Weights of a small encoder-decoder image transcriber.
Model: 14M parameters, 64-pixel images, encoder arch vit, encoder norm layernorm, encoder activation geglu, encoder patch size [8, 8], encoder layers 8, encoder width 256, decoder width 256, decoder layers 10, decoder activation quick_gelu.
Rows from block 2 of the text decoder of a small encoder-decoder image transcriber, named by matrix and row number. Rows with one number belong to one neuron. Each number is 500 + 25 x the weight over its row's rms, rounded and kept within 0 to 999. All counts start at 0. Numbers have three digits each.
After each neuron's rows are labels from the 100 texts, of 14976, where the neuron reaches its highest value: "tokens" is the input token at the peak. Only what is clearly more common there than usual is listed. The data: short English words printed on busy colour backdrops.
# fc1: MLP up (decoder.blocks.2.mlp.fc1.weight, 768x256), inputs 0-127
# fc2: MLP down (decoder.blocks.2.mlp.fc2.weight, 256x768, transposed), outputs 0-127

fc1.112:467516501486497492516486482486507502508492513496498520537428495531478498529487462501518536521477497478491508557551536518491445457503460455490517503493500447500469481488477502515477509521521529484493483522478520513486551464502448513477529503495500512483493503493539508530512489464470484512459518475460455533499512507514529487481493518507459512499473574551542538514494479543497490533513
fc2.112:459473479553492527476519474484492518480475527501477534503471522532468547449466540501506471472478474473499514494469495529481461513484463504495513484497438489481503474498502498495451489517484501530479533522504520499528507513493460520498490515527478479511525542525494521520530463456491447508528545486502500511493492520506495518533483492495473460458533497453557526498483452512457497483487
tokens: "o"; "e"

fc1.63:491523513504530509476479494494479507465485518509481475510478473482477521546501504507462536475505484470495490508543530497504484504543487566503474536486517456496532523506487490476471521499464487500484434533520471517545478491490448501499499518521514521488493506483477517455515498496508508544472528516467487465491534502466464463504497469464481517522501514493460515483491478512494476486487
fc2.63:469452499496504493530523489469495487491476527429483505480517504471510482516476513515501519479522478457470480551487493456517509535451499526519486508510489514492524489511540490495556491486515500514463457541498521542514473475528505518478485509534524498497493476480497466476487495512512482508519476511547498463501500504495509500500510496477515518526474412525490482505450519436507496522458
tokens: "x"; "c"

fc1.520:468462517485475488533451530480516499520492492475492502502512498511486494523469494528475504487556521483475496498496548490530489502498496511474502497527530495502523490485457487485472502520502475510509501476491436507497508548515509478494507443511468474549512516487470541500515522479464531486472536508519437475489538518468504475477526479504511542489500498481492496477481496509532539460470
fc2.520:481483454497462489473514527485496494503508544460493539522520530527503503481504496500516501465491503489505447486474508535522544491536495502490463545500504492492531514497496525457528485511511515518472487495463459490448445509484496522521531504467463518497542512529538506503530497512471514504497460506498552496558510537490513492527541501532514474506446510488548509492490524457502516503506
tokens: "r"

fc1.179:516515517487513472493489465491514490473510494500499511519483517486485496534483519481498500491443518476521473520489480501501533473473517519516530547498518476523548498503508464489481536518479486509479550555522513521513517465512487527513498464457486484493526540532503488513498485532459496488508477501513487511509462473476470571492462505524483512507475555503489518423489512524524529483521
fc2.179:497487510502509525525531473511500524491526512502555500514516469500529482493529522517486496471452498479517493517457500492497500467529516450464503490514540502501477548531470511529488487490508530548504535480502492525487537499487452564498503476525491481496545476502537501525501544475492493494478536499474481496491483491493443470518497522486496465469534479497512500580498497479532488483549
tokens: "o"; "t"

fc1.89:511534530520531527510491499504475506482490536466487469555515441480518498493529517519522486548462531511535496508447469487524500471524476478510511498507521523439482494510430489513521544465567461480505476521544493467511512458483539508473488534469493472485469493489552483486481499530487483482472479491480510500509491473520499475485509533473482439539512504514473528534508550524542499513497
fc2.89:528506519531481522497515475527488490505520480499500482517510508500479501520532471548537479510513551557540490476491511531472478500509473510494490507485521529543497500508534585469475464428512501490511500490576514540484495513473490534510530492524511488479481481497483551441482494491503491499506515515504513507545544481470492489521504481532536537462490505515507492507477503497527468493496
tokens: "h"; "t"; "r"; "c"

fc1.27:487482519515513492520514496529527476525507456503525475508492467539512503545502509513497542457506500503504486518474466504490493521452499517498515517513508500487483487436514462525482458495478509490479492501556517430509474504483508525499491488539486512517517543479469504474458542482514469543548485485498492443494515546486508469405473506521531505484532515465487517498477535486525530479515
fc2.27:530535510529541535486534535535480495522473487530483510480482476504526537492522443523467492516471490487544501506505531485453553460540508490498511519512475517518493507500528512547494507508505534508473518491497499515496514503545530491484511500560500497497528539461453463455506516473518531441494505469488508477512470505484529520471515514487527536479428490503494496503486470474526500508476
tokens: "n"; "s"

fc1.23:495505536466525509531530485520499543486471511479501470556490473513472489484498530518508503508479497504439480539500505467485470491530522526458498497475479490476452503487536504497516510535541517510460503549541458516500544456501473528497492469454494479505519498491525458487516519508504487519522497506489476495472454525489524507502495510498491533539514475515480488499504476525525480471515
fc2.23:471546458466502538493490469475497529498446498534497502474465474469497528529481490525520504446486467520500474504485516482502470494480477514490524494508524527527486540522519516508483509534531455565524479536520526478544499448489516509507526459500511483511517489509528483557510476481508509536498474498505474484528490531496554516485467556484478527503502483506510522501467472506535516496492
tokens: "x"; "a"

fc1.348:490520483522494554473484468484437462468488509505492522533471545505496462507531520502511502544425494501459499540506497518480504502502558447538488508494523506505471486563498445512506518515491501448498511491524457548525524495523501473459488493503467510510511527463494479481511503496528465485497474475481470530505498527477520498485504505512545470490480537470529466501508497475544481516491
fc2.348:503526540506524496508488517474477516538530502504484511537519511520504488495490484474470481481512500531541457527491508487493511488490515545516470527541504490504509537504496498558433481477457445477506477463517479474516507453525482472482475504532476534522482480500490514523477475476530489505504475510476471487450493515517517538483495467458486523523526498511494463511487493495497498486528
tokens: "m"; "s"; "l"

fc1.58:515515541488475532508473488464501510496504515502469511526499492470514495495491484484475420530508507489533508465490495496508457497507539500483501542484514486506536530432508499530517461478524510499482469546529507480530528486539444495532485472464461501506529516524530496483483444544473508486498527514480510478524520505516483515516468490520506473509499509542462510477443522495502461447464
fc2.58:506531554480519475509551476455512470521548506475503454484507533518493486422503494474521501508472513493519491529524478481499462489490511509471474453532488510504474542531490536529514489472474494508510520474479497467499480483487517528511463464588537489499534504511510487483483473500525544489498466501471517485526523494488511529479490508502505484455511487550431484511530527479527491505460
tokens: "o"; "x"; "g"

fc1.424:510479471499527489560479487543538529516496502543537483518549494488481516510527515482477526485510470536442466506508498453510493466483513466500464480509525492526487530484466504517505499470531497507527493500508542502483496484436527545544487488510518465498497485485513466514530512470473491484449477517492505465455527508495490512471533509472450499537474548508481574477502495526499507481518
fc2.424:498518523512530524507502536575493504520489495540525506471523512454503488483474506494491548500502479501552515511512513499473502496451526533538484509489494501450478491485504516512517487503492497511467512475535503537576508510476472476504488473490482519511465501476523493485481505474476523490493499527501466450505520477516507496484470533516501520496426497507513536522476486510478506505494
tokens: "n"; "o"

fc1.36:538505513516488535494481486499490475528531524534529509495494498493486473516530521444513529475463540525539540545504518482535512516495495448492527453531558456484449485502499487511500475463521467478515443492512452520471529487509490472487519480491520484547501522532523456491486492493497488495486528482491481544502520489512462468526500519502465495521478494537474477514477506542457492513510
fc2.36:474489469480466478525497510518494512511446543481545497536494482477476508480502478469535497490495529515472492519488470511504474492474513504468524512529459491487472488434507509515505547495499510499513521505484499482473495552475499508506490519518503462533533515549507470501536507486505472449547496491545507513497514509468544498488510568493476534546471488542459514505537499482505516506431
tokens: "r"

fc1.268:504451460477507503494496490498541502512533468474558502523502487485527481476538513514540529502521469497487476480501479478494498467504510500501534445458497500481473505520505465549489519499482505525489511458551510467493521504433513483493481461523525499489486509531527549473508508525528510535507522500472493438494523549538528464460520499510501478530525493425504471514522491495521485483493
fc2.268:469485555495550557486499558520505460502487427529450474506507483515506486509526481505486517495520512507576482507495484501499495436511484478516490496503478456503481555485518517568517503505462516478519532486522509475542529509503471493449521420492489518507514556484497485487508498476480502481504502475490490495535516529489510498480516483461499498533476502435518476509505489485522498527510
tokens: "n"; "s"

fc1.493:503506529518512497517550479480503522499472466472516500502495508471483450499470501528510505504489517489507536505486509513453488495552520518520484476514536477471504510477515444440513478532498498515505527520476487541510535484486538538486432492495509494470486544494496525510519473544509524499471497541504469484495523500488481480483530470511510498471492487507494526478487500551466520498471
fc2.493:545453498500480480477464537530518489509514547471471499507510501500529527499465495510524510451517485522535490509441489491524473479456489516468490504505535488485466475510494527508441538516508546461526513474470472497492475490498510470448500542555484474462488484510469455504488477479493460503505494514548508493525538532476540471547474479485510470485451504495455472466491493514502456459512
tokens: "m"; "u"

fc1.378:470504536529509491502501542535512546501494512483420461461531461570447515492492515537482522537534496522487518539517530532511494491510534505502475493486501495479495484482503490501503468494493536500504551524462502468487495499487521500550480458460504492476476510508494508467516510471482471529517546508509510507512512481540505506451468535480450503500508456529505513508505523503456493470511
fc2.378:526535549458515532483502494485510536525494481508504491517485512529462507526499533457529507496517492511539478526512481490513476512496505504535516471500539468500531482462524536485463462527486503504504537480458491461495470496505502477559519478471510486486478517483487518484511503460475487479491488512478490487511520505503474507442483460478542471515484566456511479470543526517510494488451
tokens: "i"

fc1.192:498522499544484510512503456510494512511490535484449476426503519536470456498520503480474543540510530497527529492474549488501529488526513546543520505464495557465508464495499471483483475508467496498523455511478514506497496483465528481495536482453473521460485516488538469524462514486541442498510472524507457502466539501471493498550477519480476526534462506479493511495497489521536525513521
fc2.192:511520518468480475501511547540512469527502526512471474511481469475529538529529509515506500510532514512466505526496550499460460493490511532454477539498478510508514497490552573496530477497535532515556526492510519453522500523525473499474488458472495480498475481507489482488458505433505556457525480518510476506526421509491526458499503490545505513476511492486473529450525455522526509493493
tokens: "i"

fc1.370:498497544483521532542498500481517472503532526515527484527500454483504501493537503453491462442514517542474514553496485479518492491511503392492486511513514481540506506486489499479486486507486502464503504456566509481507499470462468438528550505515500508490511492462498450443512487492455530481480507488503515516517501520502466484490515477483510522483532501528468466447449517512496514512476
fc2.370:499515474478509509517495545513500468505479497490514521477502510472523503488489491473480494512498533548499517487540468492492501480480509518463488537507441482517483512468475462517484498502507499531480519517528500495543460518455520485553531509494502479518506522473547478505489518409468563492513459504542481523513489500486528497532524492508495543520507485539505504493487505532535487504482
tokens: "o"; "a"; "e"

fc1.400:494539471500509554502496473533471508487448520491501560452495489554504503532442493505510500497490488506484473496532469505487516531520511524451508488465522492495501470503471491470482491487496536485443520496494492489466485506488505513495522517466467520490521510487494539523483510506482506517493508499491487475498474531511489500487523470507479499528462481501522537479483517503479533540532
fc2.400:500498490523478475478501502478494483452470439516490490491518518505499492493470513502481509518509524453506482508492455466475505475490550478504534529482507476474499463480533510554449501513484499545480551502480539546458511510505499534494470513498502525486553491522482519466508491490471468529493503523530481505520528490520501491502503482525459495460515540472507495473546477497488490499481
tokens: "o"; "i"

fc1.390:456461491535480490519476500501506494520497496521495466532516493522466528541459489507491494483515527443468516509506524488520539468543541522507500514469516523513483495511473458510521557517505500500558447525476481469513469476532499486489518465506518489498514503488477450485512513503487529507480491482486529483498533548490496512520456494497508572479528486431546525513472502484504522439525
fc2.390:542479462510490530490500466464494499540482513535488513482491492494486521536472468515525479489483500495540467487501516539566501461532441537525530495492552523511565507487499507470495499486492564514511483533466500462443458515521476509477529505487512538460517434496501509472483523478501511524462487498495455513522501488465514506505533489509522529555516511514519493492479447469510482501494
tokens: "r"

fc1.527:503483470514490469523463538469520516498499556529521497501509526514504467518492528472485498484457497508499488556499500550518532484466537533485499496499503480486491540488519497459548527517467487526551507528503458469524492502500456510507501497492478506500518516472506461523516504513492457527514531517517499486556485481466449520532478510439428479530461514485511550522490508504480467492509
fc2.527:497430495513490541492494512498503547486529486509511538500481505486454502474504482518479514492523464461537484539513472461537475506514486509492480493509537496490549518502493523519529500523533535514490505466494540500576472476483489491520512486512514468533519490484497501483528478479490519504524500534478460521458493498539443471520480505503526504454475540493506509572470514476516511490544
tokens: "t"; "o"; "g"; "p"

fc1.335:502482500533503482498508447498539483499510432486529473510525481490523481514503496548551512542479458530513490486489511514551493474487493547530501488467541476484453524540492505451454475499515497528487493492532481493478522489481464527508471482494519526515452478516448539506506495517510477478533470550478491486545528504514500525525548513507468455486458477507470546502468508466501502462494
fc2.335:453479515508499443546474527526486529462471556505493507489508503541492486446502518474498498506514459481498503503493503545510465551496531482515478535503493526459506530448524476525486469495519458487498478501521501502536516521489487485563522553487515518522461491535464532496508529466501475486509497474486502468528501477494493528492501488507477478466510400488500522465511489507501471479456
tokens: "x"; "h"; "c"

fc1.282:495502508542519487529499465485490483460510558488499477489516440462476492473536506505490505524511460486545540478513449497507521485500488472489542528499556456498504543505495489508530475530521501538496543489468494468497509487538500483507499516458519445497509491477541478491488515510470520510518514459515483535488459530487521492514549484492486476509515492505438533471486546475496515507522
fc2.282:523466535485487472511493541540476509491528535474488486506514475517503489467523547515519494502534556526461519482484487522497498531546509553458506517493496499499549505469539533451465491465515468488494500509501537510533529539511529463548530490470503527503515517505499495480495510499502482472521467539498538474497508488492516499483487495544495488483465491520513494526502497490523515450531
tokens: "o"

fc1.6:498500488509538528504526480504536523493480503474479497553504481517509490462520469513514484524478501494500521486458461505501532504513439492528490486537490525444444459462477487470511498508513492474499505513488503478500525474496478472559499501499525496493489495524494481449499528517461486502551466476508538480485492505529529489482464515493484502480508491500433513490500535463580483496518
fc2.6:537538497531544537489486463544492522510495474523495476530486527496486521476526487487481519491470499523518481482464510456434490490534520509509474527483534498492505444486520495514505471495474499448467548511465511489482524491494490508563511490515487498493460541491521513451508517442477535457531524493493528484536490513471507497496501473499459500492473532497523497528507484478513464485516
tokens: "t"; "n"; "g"; "d"

fc1.529:521527478529520471488526504512456528506461512491492546511539465509464532487473519492490531515460515480469484475457503474480478489511525482475509486492508507529509544534517446492471512467493478515490517524480473547494514435522490494469516448500511488516491503506460473519490477530504517490509468493482486496494518516505511521482474492466487483504484495511524509443473490531499525526501
fc2.529:511483500514494467466455531455508466468475476522492477505508452555501476508486526472458470508494503504492494491500486511530464510513508478504481515484513513467501493521563506522534515508479485545516514515444522564463525490486526519508476535532512500522486509511486478501509497464502449504469493546490464490523498470544490505562522521492495437494487468467511522534456535466495506550512
tokens: "h"; "p"; "l"

fc1.181:482451475484496540496521432539523466541488507532459506504500514492469489472492515464511483522528489495500460526485510504555468539472558552521450508493458458462529484511493523512480495446492528461468460513527516465541470477494494543483555501471500494457540486483500557530536509510477492498481487472534505458525513504495529509510497493513500473469486478490553517497516513484509535509447
fc2.181:533499508527506507545468495497498519562509489520475512485518525531488461474515516522490485498454559473519519480445524480490501531423500472550471510527507513487491449472537515487474529498522533479485501497487467486557451524482529530494544514540528458494486480519518498527492476482510430495484498507485535546531508473476487488471485462473513463453530467566496511472524481519531475484537
tokens: "h"; "s"

fc1.384:492478530501524497522501499488498473503490521515519491507525466546479524488507473541511511500513483524495509491461457488515524525519525525514502484450568491503476480520464464474521515489502491492454476557514513484477486514460462479519481507528510493524499470464504515483485492504506518510550477490521493484500517501494487493528495488562494514496551451478490485516464548503485476482467
fc2.384:577539519512496488489478518483498490518473464500568511499496482498479516499504511510505476492446488494486525506491486533528510476487523515518532506495503477504526491462518547490488528507475499514483515514490506501478477467503560496535519512522452502488479457477497516515485472469475477464530493500542496485510518501503505504484479479491471487503489492475534517480497487497506497512498
tokens: "t"; "w"; "r"

fc1.552:449511474526476460468481495497472478523535490543498487519504489486512547509501558480487517494474509468482498521519519493529502507511505500498482512503502496507500525529491494509552500462492489462451422514512472516499506518525475453506476460545490498476477474496473505495490498463510481539529560471475493484514488496545526491513478462471490520546483474511552495479514536486518511536483
fc2.552:504518451546494464538486501432487475501543524522452470488486472495497527522491511508510494485516514497520486527480520524542501516519511486516474531527502489483512504518534493509477467483517509448488504492469516511527484542483481488532471496500574524501522559485466510513486532490494523520472503518543549528479508531539532439540539462484517544528494462504503491533470455504506518477474
tokens: "a"

fc1.194:475439503494521508516498506482516571505483497503522522547490496458484493506501469525521462465487499447498505522466508502525498488497516515502513485494527482506503486545488520463527505522495495464535497501524478513491506487494542495522504456492483550519513491481501457503493547488478493481511512508491532490538497538525475475474487518522451487500517493485445463502457526486515517511541
fc2.194:482483528450471477465506548451519545468456506501492507489511476539499487443479495532520490480510517469529485491479518530522494477541480490531514518498463492500482501489503583501519475516493554491516528493511465498537564493489551497488505525509540562508440477499520436502518477508462480527502509484509511514494498516507542468476486501491491512538512510465485492489489540465510483496485
tokens: "d"; "o"; "e"

fc1.385:498494521494577507539506518494542486464507495476533529503502445513454480492511502509508510499502485484492453486477517492516441486497480497502502504490497519471505549473488494496491522454503514472509498489524440479483505500525448475491491531518505497480495528514507517504505478538450516495507492524469494504426511489503461466468510523526475473524491500534460542473515502485553436483499
fc2.385:470518526530473526492475509433491496530476540469567485519512489480475477518492494494522482489513492509526509491564512497518493470539498499476498496541464503464526497535514517515503507539508479483481497502499496552528551499494512518510495493481547510519519472519496487502499476493491505484497474485511535459511542504495532508484493465474490464532461481553528514480451493514502489500492
tokens: "x"; "c"; "o"

fc1.254:498474466503488502494470518479467501521516524473500494523516488490519485507508537447505522499499491458513496514500502495483477504511502476525508555486542553511482483527546455511453484508497477498488505471490457540464502513492481488499485516560477522514502488530483483509492481461486466510466496495522504517513507514486464536528488499499483474476469527542543508538539489504522499505459
fc2.254:478559475456494500488476451504472487496496501488499539502537495483466505497477465496515488483492500510485457483517487513513494487493531525514503530519480534520453485509484510539515472505497493509492531502509521529526465470479485494469551467522488463484534508562495468520520507426523489498521500498524519475448482474563474487497510549531471489492496522486488566529467529526514505480535
tokens: "h"; "n"; "r"

fc1.357:495522474551529479496500455473508491505501487492482516496509503470466456465549498446484549503472500490520494540455542504480491508514572518535502504453500553549512532508534461520492473464494538509453514463473490493484477486512550497477503476494555510499519478522522509534481550532513487517481505523521484521528495478482485467505521461496485488500474499490524479474481469547547538500494
fc2.357:519541499514506481485467523440492511519465507487434543528502506491491497556505491478522526487519494519508461500509520494474496471488525506469468524492534508496475484471519507522498509488484534483471519509503512512554483534494489503451502564558520508506504475568493461492494500436506479484517439495553494483489448516498507501473502502474501469500529496506489511496485544459505488514516
tokens: "n"; "h"; "z"

fc1.449:469482504491507469477484486501526491568511524502497519510471533555494498512481542465514492518495504494478487498464446514487497475477502489516471492490480529474511467529481474479516486463484509450486489500501453500452468521471486498519488497485490514483485478492475493446462515519551537482494505494500488541506502477495508520529530479489542522491471536513537506473520479507515516545526
fc2.449:497527454534510531491484470495515489537524544496499508503503487543470529464488506549523503495514489525526521493470497501492494561466501477512499503523550506505533505494502506473468470433487517475519477446495473488507486472525462558453503465517477495464445486492478535533443476502532508469509492511505523514518551506515530482484509495490524506504559501524511467501481510478525512501462
tokens: "r"; "h"

fc1.497:467527542514498472549497441493517473547490465524489502483521521523479483447518495512521482486489584461525534517499469469481499546491475496503504485497515456543487548501493516516550487481487448494544487517512504457504472493510482517505473516481512507479491458525511503490495555484508533516505509510510509467483476510514455529533499474484504465537505536483489491526569535461473495456459
fc2.497:490536533528472520489532489511465493516500544539551492496505473494549476490573519490529492495482480470516544506496521514533510458511501496491495474479495508506496472532450482526449513507447516463462509518518502474489507495542535487457510538519491499510502482510503506502463490465493550477500533510458462485549557506501527519481504529508458495472484497519489480510511516480500489501521
tokens: "t"; "w"; "d"

fc1.461:457493564484469520492485447506515494499466495489509494528526487517469498505499473537506478471484529472489543478509490519488508510513491482517487481446550507524524535478476515505490541492504483527525437501499463485497454495500512509535471479487473516470490489455478547521458483540496478519494499505500524475499512502505502523504503503540543512470482504493553487537509488481531508506498
fc2.461:534491520498460470534491466505508557502501502498554528512457480483490511527504535518479477481478483409485532465500525522523479531531513515521478469507492465510497499490492461495499522509448563518505502509506504525562481476533521472558501571489513480458503459495513523502475484533482493486499503486533535488511528546480539493491467497493501455545448512505492511442534504478493520495481
tokens: "i"; "w"; "u"

fc1.120:489499515516460515518474500483501458485524519450525460513535495452467520493518518537530491554482485493482497516513452537502500462498489531491532520451542499516534479493513494480502484559498456488499499463507462490487498430497488520521512486481517489490502496492481441459499430518497488499465501475499500476500498521502490458517461445498489487515517502484462469511541518503553525462515
fc2.120:554516500471526508504450491503495436519520503476473477492495553443520515488536507485492491501504475511522498528521470488475522485496495515500517501506451514506519483523507499496505482469492488499531559499513469493526535446533492514504504541528501502486535482508481453517500459507486478498494491477498527492545534515458518502476516476498497512543502488521485483484475462497529511470524
tokens: "d"; "n"

fc1.330:511477504503481532524519465499508476510496479539503502532508520502525490526535493508500493510505495501465550457504485507544504496508490484487495506519485509476466488509483477523505507521461521481524511523534499517494484521491471482535493507455509516491479512496478519529484511485527530491500520473469543479475512532493460454454552476449540529510500536451500495497523514485549521528477
fc2.330:499469495539513509485492520496495452470508517533509456465489453525508523466535474504489536509523513517535487473524517500521514486453538498519467500522543561533503521552469520538425528470452515503507487493542534498482521501517512549501501534456503500482463495524474520536497521457495475484526479501476511487489515456517514499481489488514505510482524494494520487489515488528540505521488
tokens: "h"

fc1.225:498477502501530497507471493480516529504505546537516499538517471539509561528515445509534483497491489477468469542474505518518480472499493519497519487513546545519457482483499476473503520460463493448485477532556503481460496523480464512484508506531463465529511463480498491483495517469488529528517480522511508492472512492516468499510510495522534535493460506457473522504488513510492509461498
fc2.225:516483499515474505510456492420496475530529485508482514495492523518491491458474492532519501515510532517551496475498494567531501475509497515524507472518462541496542504531517531503499501516482483515497533522495504505443494500459509495515488552501529510523447447519508538526524515515505509511531484479506464484488517522503509479523516475479461519493498487527547505478477489535513497457456
tokens: "t"; "h"; "r"

fc1.427:472522534521489519475465544500545495496512509479485491465491502487492430467488526489497517503499442485470506499563481501489467460518519483486503537487495466442489488483486458537511486500510550523447486465478490517523497489447503482523513512521489485499466468505511519510452458452514496530497540497490486509480498489502470454447489482483480461516473529492498513487494513520479477540517
fc2.427:461481467541496499497488493502509480479487517467511498493509510540494514539512487482481471505562480481519501486529524508526487516509525512504525531524552505511514454497462488515483509516527483472492473540512504536537509491495450534485485525504484482506526502528476482480477462447507487489535489488531542527481502501520484479489495465527518486538481488516510512501473538471478511501473
tokens: "m"; "r"

fc1.353:494444516490491494499513468484536505459507499486484515527508489518482517473464476495519550465510467489519500502536510482573518514495464557508512481507529494483532498525496505496478442512485472462488466480512481489433496506486495519523476458464502491514525502523469563510506484471461505500484452510479526538549476493500473518468471470450514546491498501496484513540479512524497529501517
fc2.353:483408516518471494518502520498490482490470480475542496525508457480468505465463551504512516495507506478484472505511515503550546501446508490482484475511537523514510527497456493494478510474554538487501493503475538493540507485497526521520487524512561516485475498541469520504463504502468501489466517486525516485500507520506494494486537494518483482526510511494533518525469494492501485524477
tokens: "h"

fc1.188:506477486532486495507510469488503478518514506497544474529501479546546504507533493508474528479509522488496460551427453525513527505504512508498477516507549512448530478503487516485510498492460462489486500542501508503521518468504438524543505459493526510493520552477474477503450515523482528510520470482502542503490487498522512483506534487484499532509515510442505515500441522474502496486533
fc2.188:498508490499502504482463532481487488534485470487513496516523518508517523522501459507529486488504523480500479449490499488466476463502495486477509468496529504501517535496539534488495486486471499452481546488468535468454512497517489537504486530538526481486483524508475513537519463505502494460547482528530536504522479480475482494497486508524493538522492494468539540540495502480557477498522
tokens: "t"; "s"

fc1.199:507519521499516527527478506499497515522500527532550455452521487496494476531485551522531521486534477522478459500505503472511468458507504509510482521510518524469489542503501519508490475502485477531516501495494507491493495558451493498517473472510527480511465478477518493444444546494465450484486528537502502483483502476537534465465503472483478516506521496467487525468494516533497498511508
fc2.199:491499498484562529461494549534481480512512499503492510525511528517505471520502496447509525512528537488536479485530555528490490474500485522487493478543457485491500515507469490502491509504444483503520505499472514535522478483484478516506503442487504475520480482498505467484490529515522555543499549479474490488502461519521518500511487497466472563550511502479507474463516515499510487486480
tokens: "i"; "n"

fc1.90:502509521542522451495494484437526458536531477431504509457458507507473451452477542476467502546478447485518489520521496474502477492477512475520507503491509527478517429509516480503509519471494512538492514519488455510515491478475480532496499535540463480515477480486518507527489450515499474539486509497463520514492516469531531488484488494519516492524479506478496459494460497468486460523514
fc2.90:486485531544472493509507513486511461523506519492509507495467496549481542521494438496520493517534458538494501555483488506520470463502506500478510484460547459524499488530497472536493506512476516485548465482525508504526535498493488527486467484512494533485492506500458499498477438457497488536495455491499538500504524479512448494496498512516493517487503491524519517522483526454480521526515
tokens: "o"

fc1.111:524452491516514509472475495527488519497481543516462542456473505497493490484514513506511495474524512469511468518481488473488552494553536481459494487458500506492503525491478478468511421498468519478462527517508492514509516473509476506460501466476519489534538529503483508543471505487463498526519527506502483504543467481538441490515487474488507473485541540506452492494520516487475486488562
fc2.111:530481521525504496486486475506493501484456523547513533485482537454514493524521486495475467509527494496489457507533513480517488529426532508507499519490479528493507443445497530472538501505470511538512526453441476512543515556510518522491501546576502505515519446497546507458502521483486506508495487494471509493483503497499517523502467484545528492468515467535505495453500494514512508504489
tokens: "i"

fc1.104:543508472510494519526512473496510495489526527516501496540467532512470523506504518491527514466475509501474456484465482469486517452509513508498523515517498526461524507486490482509490495479507487498510502492512481494472509508514522518533513449488494483474555499524494499502492489472506516495436490472477515558500493502508473549506523511481526496483474507526563524515519507496504548480525
fc2.104:479550538486496544488529518462505508529491483459534534540505513509511472495502523509507523511477526552495495490518476518466500461532479488454485507462526504489541557558494484515510516487515542468473438503470532492513494452490487483491543498517537481468531468493481505513482515461462507469491497489481553525497486508479466496529518472496516493495525509511525498495461504500565480468530
tokens: "t"; "k"; "c"; "n"

fc1.5:480528501505511486514540477526525478535493479509481519557519456482504459475494529453512501469520466491540504471495557513518524554528516507467497500487501501530511495542437493500501501457451489510477436508483485473505516477492527531546508486492546492507473506491489501538513479486473486489462496498499529494531506494528529511496477474464514448515475474518494505506470441476520517528458
fc2.5:474517478524499498523518512442481501493512515482459511489479467486477479569516534473492519491481506503504503507486515470527470559462463477513468514512559531478500492549518512578508525471465540481508489515494514485552487472526495529496497548528515473521496470530511498511477492466515499490506524511452488488472505464478498519500503464526498486496496465477449510485492504462527466473493
tokens: "m"; "d"

fc1.468:521467481479491513460489495515499536519521499510454491524478544523490499486499446515487496461517512433457485527454514514530488503479487526557509472498528514526446491491465528477508493463475505499500536516507479431490496478511467512498508539483462504493505473484499500471488491478488464507509503517477481476504533514479533473476496501483487528553531558514517555493487498487470503508554
fc2.468:506471511487494488487463528468494506576498526495530513483480493550464506488490490505517515486499501503522482494482515531460487488461479485550512507475469521498513526468511537496506472478474530517495530487458493516493479505471439508472501538510467481492468501485461504532468561457503462472515511517513493485468485500515533498493486523518490544504528486503465468466463506498501480506508
tokens: "r"; "f"; "d"

fc1.641:537499517436468537506507521491497494494519502461522529515504542539525483518544504458499507526543519543464502461471506516507448479490522529503518492471520492466538482534506518513475494486505460493500463500531480478472461487505545538503447458512491502484530482507502500501472466475496518513504495518457511511459498484489514457500465494478473507469492544503528492486510485484488490473520
fc2.641:461505521485520494463528481442536487499519492511505487538483511498471477489542513512525496507520464506485493459481534491510497443495480494503487520521453520499539512493485455529496477459491439544480465513480489501543527474489490474488481578542513500490491487512484476498519495464512525495503478511538451514504523533521450491541523549447486530536543507457485469471505527509526489471533
tokens: "a"; "i"